A small image-text matching model, trained from scratch.
Training: muon at rate 0.018, batches of 64.
Rows from block 6 of the image encoder, named by matrix and row number. Rows with one number belong to one channel. Each number is 500 + 40 x the weight over its row's rms, rounded and kept within 0 to 999. All counts start at 0. Numbers have three digits each.
# convs0: first 3x3 conv (encoder.blocks.6.convs.0.weight, 96x96x3x3), inputs 18-23, a 3x3 kernel for each
# convs1: second 3x3 conv (encoder.blocks.6.convs.1.weight, 96x96x3x3, transposed), outputs 18-23, a 3x3 kernel for each
convs0.0:469438495495486626519451535479437526468438510502510472491506444450499510440480511398465560487476591479510535514453395467454549491491513496586513425548429501466479
convs0.1:524506480499474472463438456529488455535481440550528484516523519504495520505489459482438461487441486451445440485530550475513513464489511418440574495432559529491623
convs0.2:459527487438540504462461555521533496513498492488485470490528553441504512444486510380507431508534439581552501506537496456466465405509502429397376495558525571573547
convs0.3:519529403496502464511481476501471496524508498474554519490527494508485467483481519644476491520519556445512525514546467516452416443490489616524504496432485423447467
convs0.4:527501406538505438516522440533551490562550443541518434536534494544534455518502479443515509508471492561436533540518435532543484524516496509556607457521647467464590
convs0.5:516495600450527597511421503529488493519494506517504492510516521505496541485468525577572553467554580440561592523517566497507594510539440530425451471414442434414403
convs0.6:459441529446469507452493494532488436492471464500528537498485473515480480505500525441583636447485508419371409535467433506510496437491519495609668442515540495480481
convs0.7:493468519484512499529501493520485515538499504557524464452457488486485541530491519428471487531521502564547556472465513515458522494480522452495467469520474501485527
convs0.8:452503473554493525491460499502530468547580508539537508489526528501542522520549512432491464486474510454435571524513466530494488548545471479425470584490483516468486
convs0.9:452464473418467442488470503503537559463494479536491497471465470511510518408480514419465505475507482402483498603480503486493489450468569458478473403479471465466452
convs0.10:470612522480428425437419474449521469463515474519542530478513511463526467493514474479505476404434516443562644454506652509466437461467420490494523509433430491497493
convs0.11:540484504455491538426478483458507484488486543482432502464491452459448466438466514505475519401467460449473384450457456533478479493496492476441490525482493522449471
convs0.12:446520381508540460498459484559512534493470488506500531504494478515493502485536468471491437418456467438466532514532500515481516460544492430466395391422561413476624
convs0.13:539473462467413490423481445392443508434458533498478512461489489440432464456438455482457511450435451385458486455484484479475468502475438406469426434518521531499475
convs0.14:545521491546484465487467454529514451487522435494516462461476526479502479528475466525566504469466578464479522482481476633529474496553489519543534482476525500471520
convs0.15:483464540470485538476473507524501511575534568503499550459490492483494492444452450444438544472476461584552485514530537482493559557454435541525558470389460434449494
convs0.16:564542531553461491542481507493476525528523522561534553505477541521496544494486520369508394396469399496529405494492446488508521532548579446452452429459474470491543
convs0.17:531491461601520384605552441457475499462573537468544590513490518537513488563533503587413392585458366618541429517496503531479486540580515408509549459475511515447425
convs0.18:528547548456460446491474466491487517525505488564538516452434471523510553527529570545544578457432421439446460564472477528478496532541528630596510498535562403453498
convs0.19:451520559470519546522526449462422436503487484518496494468480476453499529495538562560560532465473426478480440492470470502489506542526480506653585429480426484491421
convs0.20:556452435541488467559481463499526490482493491535446488517518526502534503497538555497500454506475439491447368446466523565503520521486509475361453517466404479476464
convs0.21:553486487478534496562594540517519465527513478516536565539479484539517493556541510526517491463528461533628501554526509525516497495601550542568589491559506533518439
convs0.22:479462482462458465476467537530510525512496483546515469528519595534488569548476507519484490527517464549510487542458469499441513461392457518471427477429450540490438
convs0.23:433472545382495512506467580491522500505490477517500554475498513484498523525500540450456494408472519422438513481482515563572521537550492430473555512429579447432512
convs0.24:532503525525501488559539515435401394462483473550583550450469456477494472529526493570488520519425445493496483457497483472528485537553537497586592536512573499425434
convs0.25:487441483509483495494478470537500490533511528526500529507526514485491492483493574465545504469546460528603526515449480523467453540463489431441505432488446480466455
convs0.26:440515539451491460510490505438459459470514522535535506490458499517498495488534487284513393425475420522534565461486496457491516524501468479623404520696548455600497
convs0.27:439406460490445505523468521447456488537452511473461482531473486496481500464485471556429604401489570407471476469424514497425446521486448510516560506570476576511468
convs0.28:544521516511464474600499406496468532503507517521518534506528524511519484541472485693384385689433414553476371524502587466588592515529552503474415400485450470429500
convs0.29:446449473438441456598568504503553483539547517507488461469527508480549473554515514480481408487475423515468480514481439504461441569629491482521527477511457504506520
convs0.30:419611611491600613480466501491502474510523427518509487460555593460531576468513564402508535485546506509568466469559472500509625506430591403492482464537494487461522
convs0.31:445489477519558546501508613565458543549428430480434438530453466520450481470430453478470533553535580539564526537473423523458465504473515517549494469578470479479456
convs0.32:474524518463555502525484492467516513523522549535500520469440467505480458472530517488469522486417586514394565479466552510518496478539506569454390548501475520422580
convs0.33:432484548468475458544435497525531563505516546475430475498475479529493542495512492506492470527526451549512519460527573533491498495555512383387574524546450516568443
convs0.34:522529460527583528493593515526599484511521511454471474525536479514551518461527559500526446579592432608598396438501503464522526453556535491543535487480525470483438
convs0.35:512568558470523537409492565424517488494507529552514537459496510477458495491468509463516525409497577403582689471479491463470482535498466533569419546605459438654479
convs0.36:466447489429469512473557501548489480495521512521504509498469499485451430484471480508598556526573499452617595487537478528446481524538589437492435470532554390528481
convs0.37:462546504504546528420547488562565512539547530523459481522464483539518493543562485424506463488490469512535498511529450521503427506488510445583509473480426464547471
convs0.38:619448578493423473503459501558516497528541520485501487624574556564519539553516448446416479467638600540537587533567494536541451490521434529559573510444476445508469
convs0.39:518538512472530468436489574421469548427432533491479515470489545470483491466495556575531475467529638469471661453457530449513523475492455415406351461569376441559474
convs0.40:496553505539453507532513536517536560535523483501497489508528523582543517589539535522493523498452470528426448428488513472505452485536565518465561518461453495547514
convs0.41:510460389533505551491502562465477523462492436498441445572540476485532515456539513525390518479485516461424567458608463465543523567472567593456532507516538491529486
convs0.42:565535485630528486531487562435463438474490434482522500480499508471533518543551526474556526417421495298414490499476465513500494518498523380472472483454522488428510
convs0.43:630539482484495461422473482520483520512517490486441466623526520531535517501534529494520412502533456565446513546557483429517477432412510461535515493512473457433473
convs0.44:472485440532519431579473502527532479517537473528488445465468498556548535515495472646507497564495498539468437519422438575485452579561565526428472501443418451485489
convs0.45:421449496514551470521509469422456512413465498501517469488477512538572538537515500475427427484463491425415548528483536536601525548546549416454468497497620404493559
convs0.46:556482467514566554471490493486500484497473461457489512495490496485458487482461451515587499518580493468467485518488498533501502512509475478464542473452524472516482
convs0.47:505449501447453482472439487479490507496504519538535516445458498451491522493471475514557623420573592445513534451449459472513542538511481508566530505542525466454484
convs0.48:471518501483517507532482391473527509467461476558468500496479515438502537465481489521468495610536441476499432395458538452431528443423445458382456498412508418440484
convs0.49:454458459507455452592497522477451504570500532539557510533512518457468462567510502449439530460455505422490444507516522458473483470478528430483443473447443555423503
convs0.50:521473505564512425542476446450483487473474445465451420491473501500517482439531458605462362543507407517459388486505543516463467489442481523422475437460472472419518
convs0.51:468416508461495496409544522474484502464499531463494551538476566448554455451567562446520516481445514368516496557517479501518507465570432504517474459467486432508488
convs0.52:515541511547559506504562527427502558410466543475516550475456467468519488479490533604538466555464471469489459478494474469473524489484522601508450598484468544430515
convs0.53:500434537526473590451493509584590562544535531499487514463450479477486486496465475399510502389538543441545539509497478497509484486507459502573553424619569436504615
convs0.54:462513511359457477569505397494533480471561506487522460514489576463448510497463490486430441558539554519569530561520602471419478492462441484528588502434589515461429
convs0.55:515509477485493521564551494502521503451485479496527477515557494488535506510501471413453477467387508519438536435542463545472510644478549443500380526501535498479555
convs0.56:489476523520467486447520494475488488477503512494535589526513524508501500494482533491459435520462476428422494451473503550429504546454499450524511447500514472499418
convs0.57:574425441531486460625582544523495497514505544545531533479450445464486508574592589533478554434401509507466465501485482508550489517597558408394390444468430506533585
convs0.58:444453451456489458447503531552494484493512490412486505520478418454519481466532494382495466451413431504448466494526475461531465465537523482414586539470546546465483
convs0.59:517525540462484483451542459507500536489456495450458460442529500494511539489484511545508461513507483453430524504494518426480528451498513458496467527507506484469519
convs0.60:497441436518484486554555539474452469468456461534482521508461460488482429493508467447422475550524505587555397501522479503491548470564496512516589499484522483526491
convs0.61:503476505652578470487512540535465508460463494511506459542518395515547512506498488479428497511508481512482542495441471567684575480526542572497568541533530541541473
convs0.62:527510486557555532494467451462488494477483474477518474518479452573515474548456431497468510498514516499456564508473528547545518521544511439533521497585528512466556
convs0.63:438477525533476611466509494536478450534532510519543503510485562486460533548496504557527561544529460542619475470444518509488600494405484529516641549477543470469411
convs0.64:530498532515515459535507617531489517489513546419468564443480513447527593519552603611449401536392526507454498573522576495474560467506528552530502482544558472428519
convs0.65:442617459454558438403573442466509521482463448529544476492530464468517483495523521503474501488593440521525464488543540577553535517498493529482485519520531419487400
convs0.66:536540475550533524559490525529568547435496529495538504554556498529520515512524503462422463581420479515334470476522500432529512400483500368512473439467450496411386
convs0.67:473584459464485512502496460492511568506536526495447434470528555478508519466444490484489562521458441500457463441472537476483495487475419567589564433430462536533583
convs0.68:466492480421493470505520446522526519544521556525507546489475466497494506526520521612613546540613519419438475508488517508460487506428402507482463570562432588603510
convs0.69:492521487472485478529548549472476473489498519499462472412471515474516545533526492615624481623625497615576460404497545438463519523498547560494378617524379503446415
convs0.70:452485489481471486428527524525500478502470463458480451436484499481512533447504509402446398370502399457519420465500473477507464478488522544533497531464457498539433
convs0.71:481470437479510497456455434543482500529518526483516508473483466494452471503480499492574547509504536511515484512499488492456453488504439502591502462542597491413573
convs0.72:544544472570560503542548473523489445493508488482486470482509511517510492497496449599562542610514557498543516437494430486482464488465473528503531495515494472515551
convs0.73:483482499522484463479445526503460460509499468516599555532535510551469494502461522502492503486471480472398455428487532442487474562491483471584572459500520441502533
convs0.74:476488544505466496471548498564580456535521494473529502483451546521504534476490476477572516485515483538538416488456591528474575514449541414450474499465472539525457
convs0.75:471463514419444486495470559474470484472459476523537553483490491472492491481498535459558511489497444471437477480509490455480480506453507521586536550501484540454500
convs0.76:547408423628509520565466427473506466531482463496481511576474477630499462589537462534460442507450506462487495537438408558528482580565432572559488539517494519487454
convs0.77:455538444418527533480518457559536494537516485459501506518544525551507499478455414431463450416476530400495496467499507520496483542493507548478523481491481479542522
convs0.78:523511456488471418484467441506479466495503470522549522506490481490451461502497482458518545412516598386466539503491468459444443518502513411549592432510569417488482
convs0.79:524474432495527539453574636466485476502489483494494524418471503480504501512543558488525516455459509517483543507494438420415472453515597582571486517548530504511574
convs0.80:495409504443425538436466508527486492534456483447479487506480479473445489482496525542490495529498505577517437473534456422468491426535520419477470502457461477511493
convs0.81:454523486456546511477550615491472495538523520450532467559526446469499541493524588522527476505464451562497453540500495436471507487477554468477457424477579447496491
convs0.82:536529517523463500482454476463519532467483522501475506530490429537527520523462489390458579380483566482522469493533504511463435463440485477414546396447480436453471
convs0.83:395481508403545536486554522516495437518501489506499494496477523487527535507530531464505571496512429582529483486433486485456489527527553561583602509545452533470404
convs0.84:408460510498567516461430486507478494541468485508460474479480551518532499514526490435544532419508477446486602454443515456557531505497430441483485573484505634584549
convs0.85:499526450467504461507563495493492497533522473510548507501464540522520514550589541508472448580498495539481439459515471606544498495595521606595546574564528480500506
convs0.86:488491483491484476515498515492510463557532481498577496468495464444425446492475533473565530495455483469527451394438458443482515528413515365440539451598514496568528
convs0.87:478541501512554537435465489484548533490508532477455484485475518500476471507529476467564532433462445397416453475466505454486526497518545512452512566436470502523448
convs0.88:544475491456442462513454515477475526544507530539502486554575534519477482560536513445544464397465499343491571433477486546514477515499463541548458434470434436471520
convs0.89:530437514501461508522507576522538507512489499485469432563517500504499514532518512503439542534476533530427523573542533474525495512550512386396516524468500617460539
convs0.90:497461499529418514477522508519551529483558541440513466531520499466455508425512508622435485603426589547474520488471487480492457442466486449512511473460429558523457
convs0.91:427504498457444520492494513551524498529472481506519510523506460524518492531527559565499470541453462530582441523495496444432477552502481529480455514574474519564469
convs0.92:513468570505494521499443548495533527495490524492518557495444469439496512464487528615549590581506560471475491473486474471463414475478482482519464491462554623604539
convs0.93:466473461501479508522536590515518539480466472480488477537459454501465457492488540489533539543537491583554445541478505456527505519531563565491577485467490486534487
convs0.94:461514512548567497611526435463483549491516510508497463509542535555541553509543523585474465554427514566496486469519505487516521500493489616504474587550484541477496
convs0.95:549423498451511525528531515489538521504492554444471468490489422544561472542516500421474511443526507486520489466549422500529506475552493480542438448543513425543491
convs1.0:474528533496461552501480523519565569484486514468496474541517560434474491478458404486527576474509463484528476489508472477557545470491498464486572490509434441490430
convs1.1:504453469522520463509511474517495528509486523501462565532538523519551516512559484427429491444406500478421517534481481507480486517495474539418445527494468432507464
convs1.2:474500484458523555430527555469576522572640567503630591519500458559554464561511427571561463524447442543528492497473532513544574492535504397489529480470501586553525
convs1.3:445468484485515462523449555488489461463514488370483457523504449557518511517511504472496453496483458504473487525509439543484419520596532556504523514520515546481529
convs1.4:454436495501451479528467479498433398518469427518541487510534453500545503473536478549523491484473488525437473511443448499439482524463494633478361581516435500539483
convs1.5:498543456540532476537525464547557549483557540486459483570499481523489491525512451567482531555522555504514552468460519569554510522571467454516582503483600509511584
convs1.6:500511503510522496505503497554526577520466458560534479493484474499533487453488461565627569484595539436514498501529507513483481464430500502503491516518434584595576
convs1.7:422538475451482478435498479551532523518450454438481493492502490458496546414491521548578511533467490466468406529470479510512504538484494531509516544572517514569511
convs1.8:504458469484460457480476472519563659496529580447516505516563541461559503438500450467501454512535503473540478479441533541543492556525419475431440508470557550542581
convs1.9:464450488506561542518481520471470463499521441537545459543563517503520497495551543472528485516548535492530520440454452498576480511505466476460523488495540507493475
convs1.10:548494560552513565534531562519533538502482481437444459511549462495546549431451493473462395441463450417413414527539490482467529499495535499514499474480440524512500
convs1.11:455514507476488457504546432574460509542461481537462502529521498584523449528465485503507387492464474490427537573515515496440500499487505485543539569537479508511446
convs1.12:501458524426512483507518523472521482424529491425456517520454421515492444512468502519452463530432485509459542546490457515488467500530470571555483454503558394414532
convs1.13:455429440544489475533562523534526535486489495469466483485495508464488483474474502400447502444441501427464480577540478602530482513503500428526525469490521514517504
convs1.14:458449465461517442476446495540500497497532592550538463498555535564531454525543493528439460525482439531479490544518516502552513486481475493420484584494549526504506
convs1.15:438437492501494471547531474448435515471445547453445472530528534556536528522543556445410485474405536407413460498498476506511522456544418460450438482468421522506487
convs1.16:444528528475552550504572606631606605517488503442463402552466423502541435507484454437464442475522471466461455445512530514464456452438478519476516602528416603527495
convs1.17:507491517525517543434506546531538515570546477566506438566565560562512480490480499480427423463466440481480527475514495461503497408408446525529567515499447524499444
convs1.18:490529534547570564516475424516533572452516467432461463459455424489494450464504455432522569433527538468465506476489546429490440455478413441579533476541471517523511
convs1.19:472486599504472533504513463573622609473506408462479461468458425458485471462481448478523579448529569459438478470533597493522480526535428480555506557551468567552480
convs1.20:389425479521475455468447480498485513494523470500498463573528500496535521534500462489464450509457466476474421509513490498550487507452498520444445575541494525582476
convs1.21:513576557457513516476478492492506547515451451525453480517554510540521473555508465510465509502430558441418538538537525506544494569558494455552609511479510542462390
convs1.22:498522530479505519465503506536461448453482523432376413535505452502544492505503439456450418499485519460530546459428438482549501563570564589507442499493511498522545
convs1.23:470460517495550517477526496518502545441462460413450506547457448534511399470501435405450515439443521429483486550545517479416454557473533472462499555551471589538546
convs1.24:474479542515458513507476497533531603488445485508480501474532490480483436476508501536550569460473473465456507567499491547515465468457445549444511533480411563598506
convs1.25:549526502536499501468516484522530500521507527475512586510557519522536533488504479599554470578526496514500494485480452498540484475537514464493554468423479526500486
convs1.26:542544450491581490471591498497482527458509507465573527515503510553506435494469427501512506514489531477473503512511469579478495527448466524478532436550500475472504
convs1.27:461544418400484503483496492530508518524484440474427465578516470524505504543470509492567446559577515511524523544548600541503416456515498503502577476476475509547488
convs1.28:511509550543505612527512512531507519532467505575481505478471485495481462506433478498437505510552519509497506403456492456518487490477518493561577522498509555574509
convs1.29:491499486530542570544500446476463438506473480525530541552496540491510496454480529496497480453501471452523451530519538543512500465439445469437413447492535461537574
convs1.30:549501494527530558503526591431476509444526552509498550499551461632543492643559462411468529397450490455500493566531520561484500540439476423433526482466540481518528
convs1.31:579507436585497452576483442548544519498542525500539540487522448500535540564491511505472458495436452552453414487500538491508480474486465575596491521585541427440548
convs1.32:497576597512537533507484558531503534503536592432446466497503457470481509513458449488455463475453469505607508495462456457443460391442441477488578494570620464512607
convs1.33:509517514507515534436607504487481512513466464549489487550481476458505496510430428510504538472497517471485482418499530493521439576574540392547529473438462489440482
convs1.34:513564569536566461495553468481487511500500558532538520539566497595539515531484483478419429534522468571547450481447530481488502485515515471536517473513567483500477
convs1.35:568487499509460539519510512468548504480526533418465465506469450562495501545504525470459525494481501513514537526538477551566500480491491584592605560560623481417505
convs1.36:476506466509544406491431440482465499446441522492488442573494502580497525459481480562573596582583492519484480484468510385496455411468485499432520473464555425460508
convs1.37:432488453440502477525548549479475504513532546463484484518443569521536602485522520460434482395426486457495473477533443560497440589530460455433532476420510516444515
convs1.38:397533507466512531462514551521520567502476545491448509522494507557514529479430429534545501548500520496437506446519519487523502570546439462437564494465512550491488
convs1.39:537494471432487554437568516477502540466544522434450479510480425489441506512523480420453522435464472450575516513507506491453535533484519591595610504581621443435552
convs1.40:470466417535545515521499457433484486505485495511503547525453402469481438514480486551551499494528480501486423446526537507488491516438496586526477621532521535517480
convs1.41:458413445468467458573509526622548582528540514516532526514570540511487486483501548530565500571562475528559449509499496502456465474530434580513506464462534503445511
convs1.42:536532556474498562514512539499530528514517493457513514542453501481484489505441503476491465518511449453508463521561504501527479507504511467526582504525488536513467
convs1.43:474542605503523527447478501533534517502496498472509521553538523535484550546565579524561489539560514507534471503533548515567533539626590571497508580563496545523525
convs1.44:478447436525526533497528583477548479538547497532555517576531531509461531539494504551527497471513537425489485449401497478467406468497471475518556510477502470453491
convs1.45:455472522449498514501488508570557434539566517512517473475457463536494515572511521471480537512521505543464487524498449566540530577571549594490435530543494450520559
convs1.46:415517467450525509473502488523504531479490531476491449481456506527433477511469456529452469603487479553527493507517544505477467505494495492473593481482503507510487
convs1.47:521517550569522432487496471514488567435502511417465472523516439525530506498469485521552554572558528535485517534487454511523487527440423402479590413457571421515549
convs1.48:559525512530533528557560579551583533487458475451439516492503484482472530501475511471468505460474510490478548481559549508521472486520438407569489450483478556495486
convs1.49:470449468504502534489524501525501547545488489491391400526539497517422505517482541533512497478479521473489521461557531484483517503505516467506513465514477549510471
convs1.50:474454485476438468475442490534560556510513540444471498472512471444512474528552545504438495555532488500503541477470517489524558476524489484550405456476456509492509
convs1.51:458573545482487542507537557514550550471517517473500576550473472486509514507506450421476451480471425456454543458398480442466476454460446464527508524496526576490534
convs1.52:495561529459591510434563496589561553550536549598530516541516487494472509485418444528437557568414552565465505548494420489488482434496520438553577428540542495482457
convs1.53:531526511467480554481441541492461434438456519440460503482514519539597555544589537540530511520511449487510455521456461543495486550505509599555438533515483467438485
convs1.54:510543515469468457452495513522479524551521525524546496563515507499516505470474475517558440518591584531469461390424457528473471491491413604508605536433563483463476
convs1.55:419438474475469411574522485490551581466535501489506517558535524539546540548449503446495444500515461553512474514547527515491555446554543546527491538478563486517521
convs1.56:560509497516455461544447424547520566544508530510451462508527438564535501510473499417503497443493513449529547480437582443448582493524523528462489502504512437455506
convs1.57:461473567472442508518517497525547517545543478575554531542591534517507519467482494504493540518483439566520453508547544485553489487481441540470524482503547500578650
convs1.58:481524560468528485489538573557507501501499515508471479513454384530480466516415466474527422460501431461461489448471566464490499507500521468347469524469394579578479
convs1.59:469488547482485564492485566493498536471512444451461464537511527541489543487484495458509489473465509437448472512497534516576528536509457409475541403436449525514403
convs1.60:440533468538516456441461573530544497522458500535536424599466473472525509480476490414484440498474464570497424479562592460481495481524361580396489562499526490529554
convs1.61:427580576498476490458519500524520548451530487503503545517471551568561580561527481474487521470509512591527457518500505506510456510552462443486535542515509529485454
convs1.62:479510564484528581453526621567553572454502494459497529550507452538499499471474450431454465434465510473504528527516506520524501526518481404482550529551574495552569
convs1.63:454483540475458522506416479484507512472480460478432436584536505577506531527470545528561503543527494440461499513519469424490501490401464521480651568458510538455398
convs1.64:445470504454488486484482477479438470436419484452474466532558499518524528505463450556526388500484463445416387460478469477506534505494472482431498482471499493509480
convs1.65:484580564511511552473542495539576565533525495465515459568516448553508474463486474511487459574482550539477485439455514505484490536509471451458513502564532508551514
convs1.66:478444482489492509489504512571574584470519549448479497462503509449474495475449488437484518456447503420480524461502494505493455493501441460479579521536527534564510
convs1.67:446512483480463522484498549446476528538498478463527479513481477511506547476518545518483542443468508472476491515447449562397463532510480519501497469460483525522505
convs1.68:474467549512507558555468520523504481517556538501486457544518467507526535518552509553491483508400440539458406447437511483461510501455512526516511522524488499468484
convs1.69:508538584519508523560500486536547479496540530498550537488453454442497487454517484508563493592523466535496472570506410548468447464488451505555578461507587508533574
convs1.70:487499493511469515548492508525541515517550520613579559511511501517503485571520499492520434492524429492552493502469508466416512459466534499562525480519528488500516
convs1.71:492507489549496469587522504562504494577522453447460432482490432485534420447525429456458430399497441406489474418429474468456510529482524506427479506481410521578492
convs1.72:480427500491436502451444422475457505458532562445510548559475510527468449509511519483519475514597491529588496497475514518511450501455456502480520483493498526485530
convs1.73:479515585480492527555481508569524497518505499533503556572531501571510469525545524497567561467589606483538592497481519451458458483520449535491505481515478431469521
convs1.74:465523519367505454513486461539561566486514476454522492590455500522487509538504482510508494493493529409464467462493517430475527524534501503540522512467488565536492
convs1.75:495545501511573515471492542499442501473404453567473505538501490547465529520440505515535602544531554514469503518522531493441437439427454428453507477500472453488443
convs1.76:439411480460513531503507496496576473523486499594570494562555589551550626491514552440464474481483449537519456500498484543582542564507518548489449599488447590462494
convs1.77:454518511492515558436514569585514510533567548480523508557487434531489533511444515457483493431441437478518481510543542521430447505549481504410448528600548527601610
convs1.78:459525487500520486445408433445422437476439411470441481544519490507481430491468455537524476543495439537526486542557539520530508519527509481541525553587548507523502
convs1.79:480523548486530512436448484469506535450461491529476492563544511548528507470527482498489506479451555533459507522446529524543473499499468530493524468441495481506472
convs1.80:530492505542471506568541568471512540513495510486476509507537466531512496525581519455536502466511517455562551493441529520497478529538496468538520508562536515569541
convs1.81:531555512533607491456446466505524531503436482460454510517480489493457501470465510458467501506426452559467450531495510458477453510506435450428498529542556473567492
convs1.82:509541489463550536569539561526505538537463480526529511525478451487459418504436478477406475460503473457433486541558461523547515525527519444489531399446480447511531
convs1.83:486595566486471471459440464448522528445444486496448449535502486487512511483531520543517513524461524543414413539491530502522534457453424502513510542491463539509479
convs1.84:463493523484468520497499586489584558485561512556529508524523524537523512472459448542443490542457461484526508504545443492587480546502528512481429554509445496475475
convs1.85:434469560491451542549519494523491550489556554565558522547520517473570577505500474435510444485522551438503540458476476534522541493476529452430505473491522523525505
convs1.86:498532491461510540439418526451466500458514431439495420518537528524543505444516466478487490413489501444541538550504584481499500468432477540459492527493502545525512
convs1.87:482518581506494503458531515501483534474504525439456483498448482459413488523412453507512485466511520493568573559496436501519530478473486498486653474490541539501520
convs1.88:479430515481475500508510513524520556513583606543567536540521574499525528470488456520512493488539501473516485454447568507501511476411442504512509470487641516488581
convs1.89:461461465465514503503487471540528480501483520505530519497534467523498450529486441477487463506506489543570559502483520537491538485448539583484377584560440543554557
convs1.90:486475485514498501450443396566504542539516527489420573485522536490443479479514513551538521526497440477462511488478503471521511445435503451469563437539568518484467
convs1.91:492493566535575531531542535544489528497523521545461456550480452495490480499501470514505473442535464534574524465440418523554469542535547532483455498449455528501516
convs1.92:502486555474501427511483455492475478500506480439466519543502466562520521536511540604582565614563521544551463530506471468483454443492410516538530458515496365439476
convs1.93:501555582471551460514509506465441544529493553595541550455513462514528516422499480491525634555514553575479559531491525531544542553516447488482510515472531478436500
convs1.94:446436514489506451494500518534493554462497511465514481609511445527530524480497479464508538491534556489500487407454436449545520529556512528485456532508462473493495
convs1.95:456496467483510467488478491537544549519528506547475534565509497530515540519514574463444422476475492478468472504449514519481447527553566518502519516443466529459539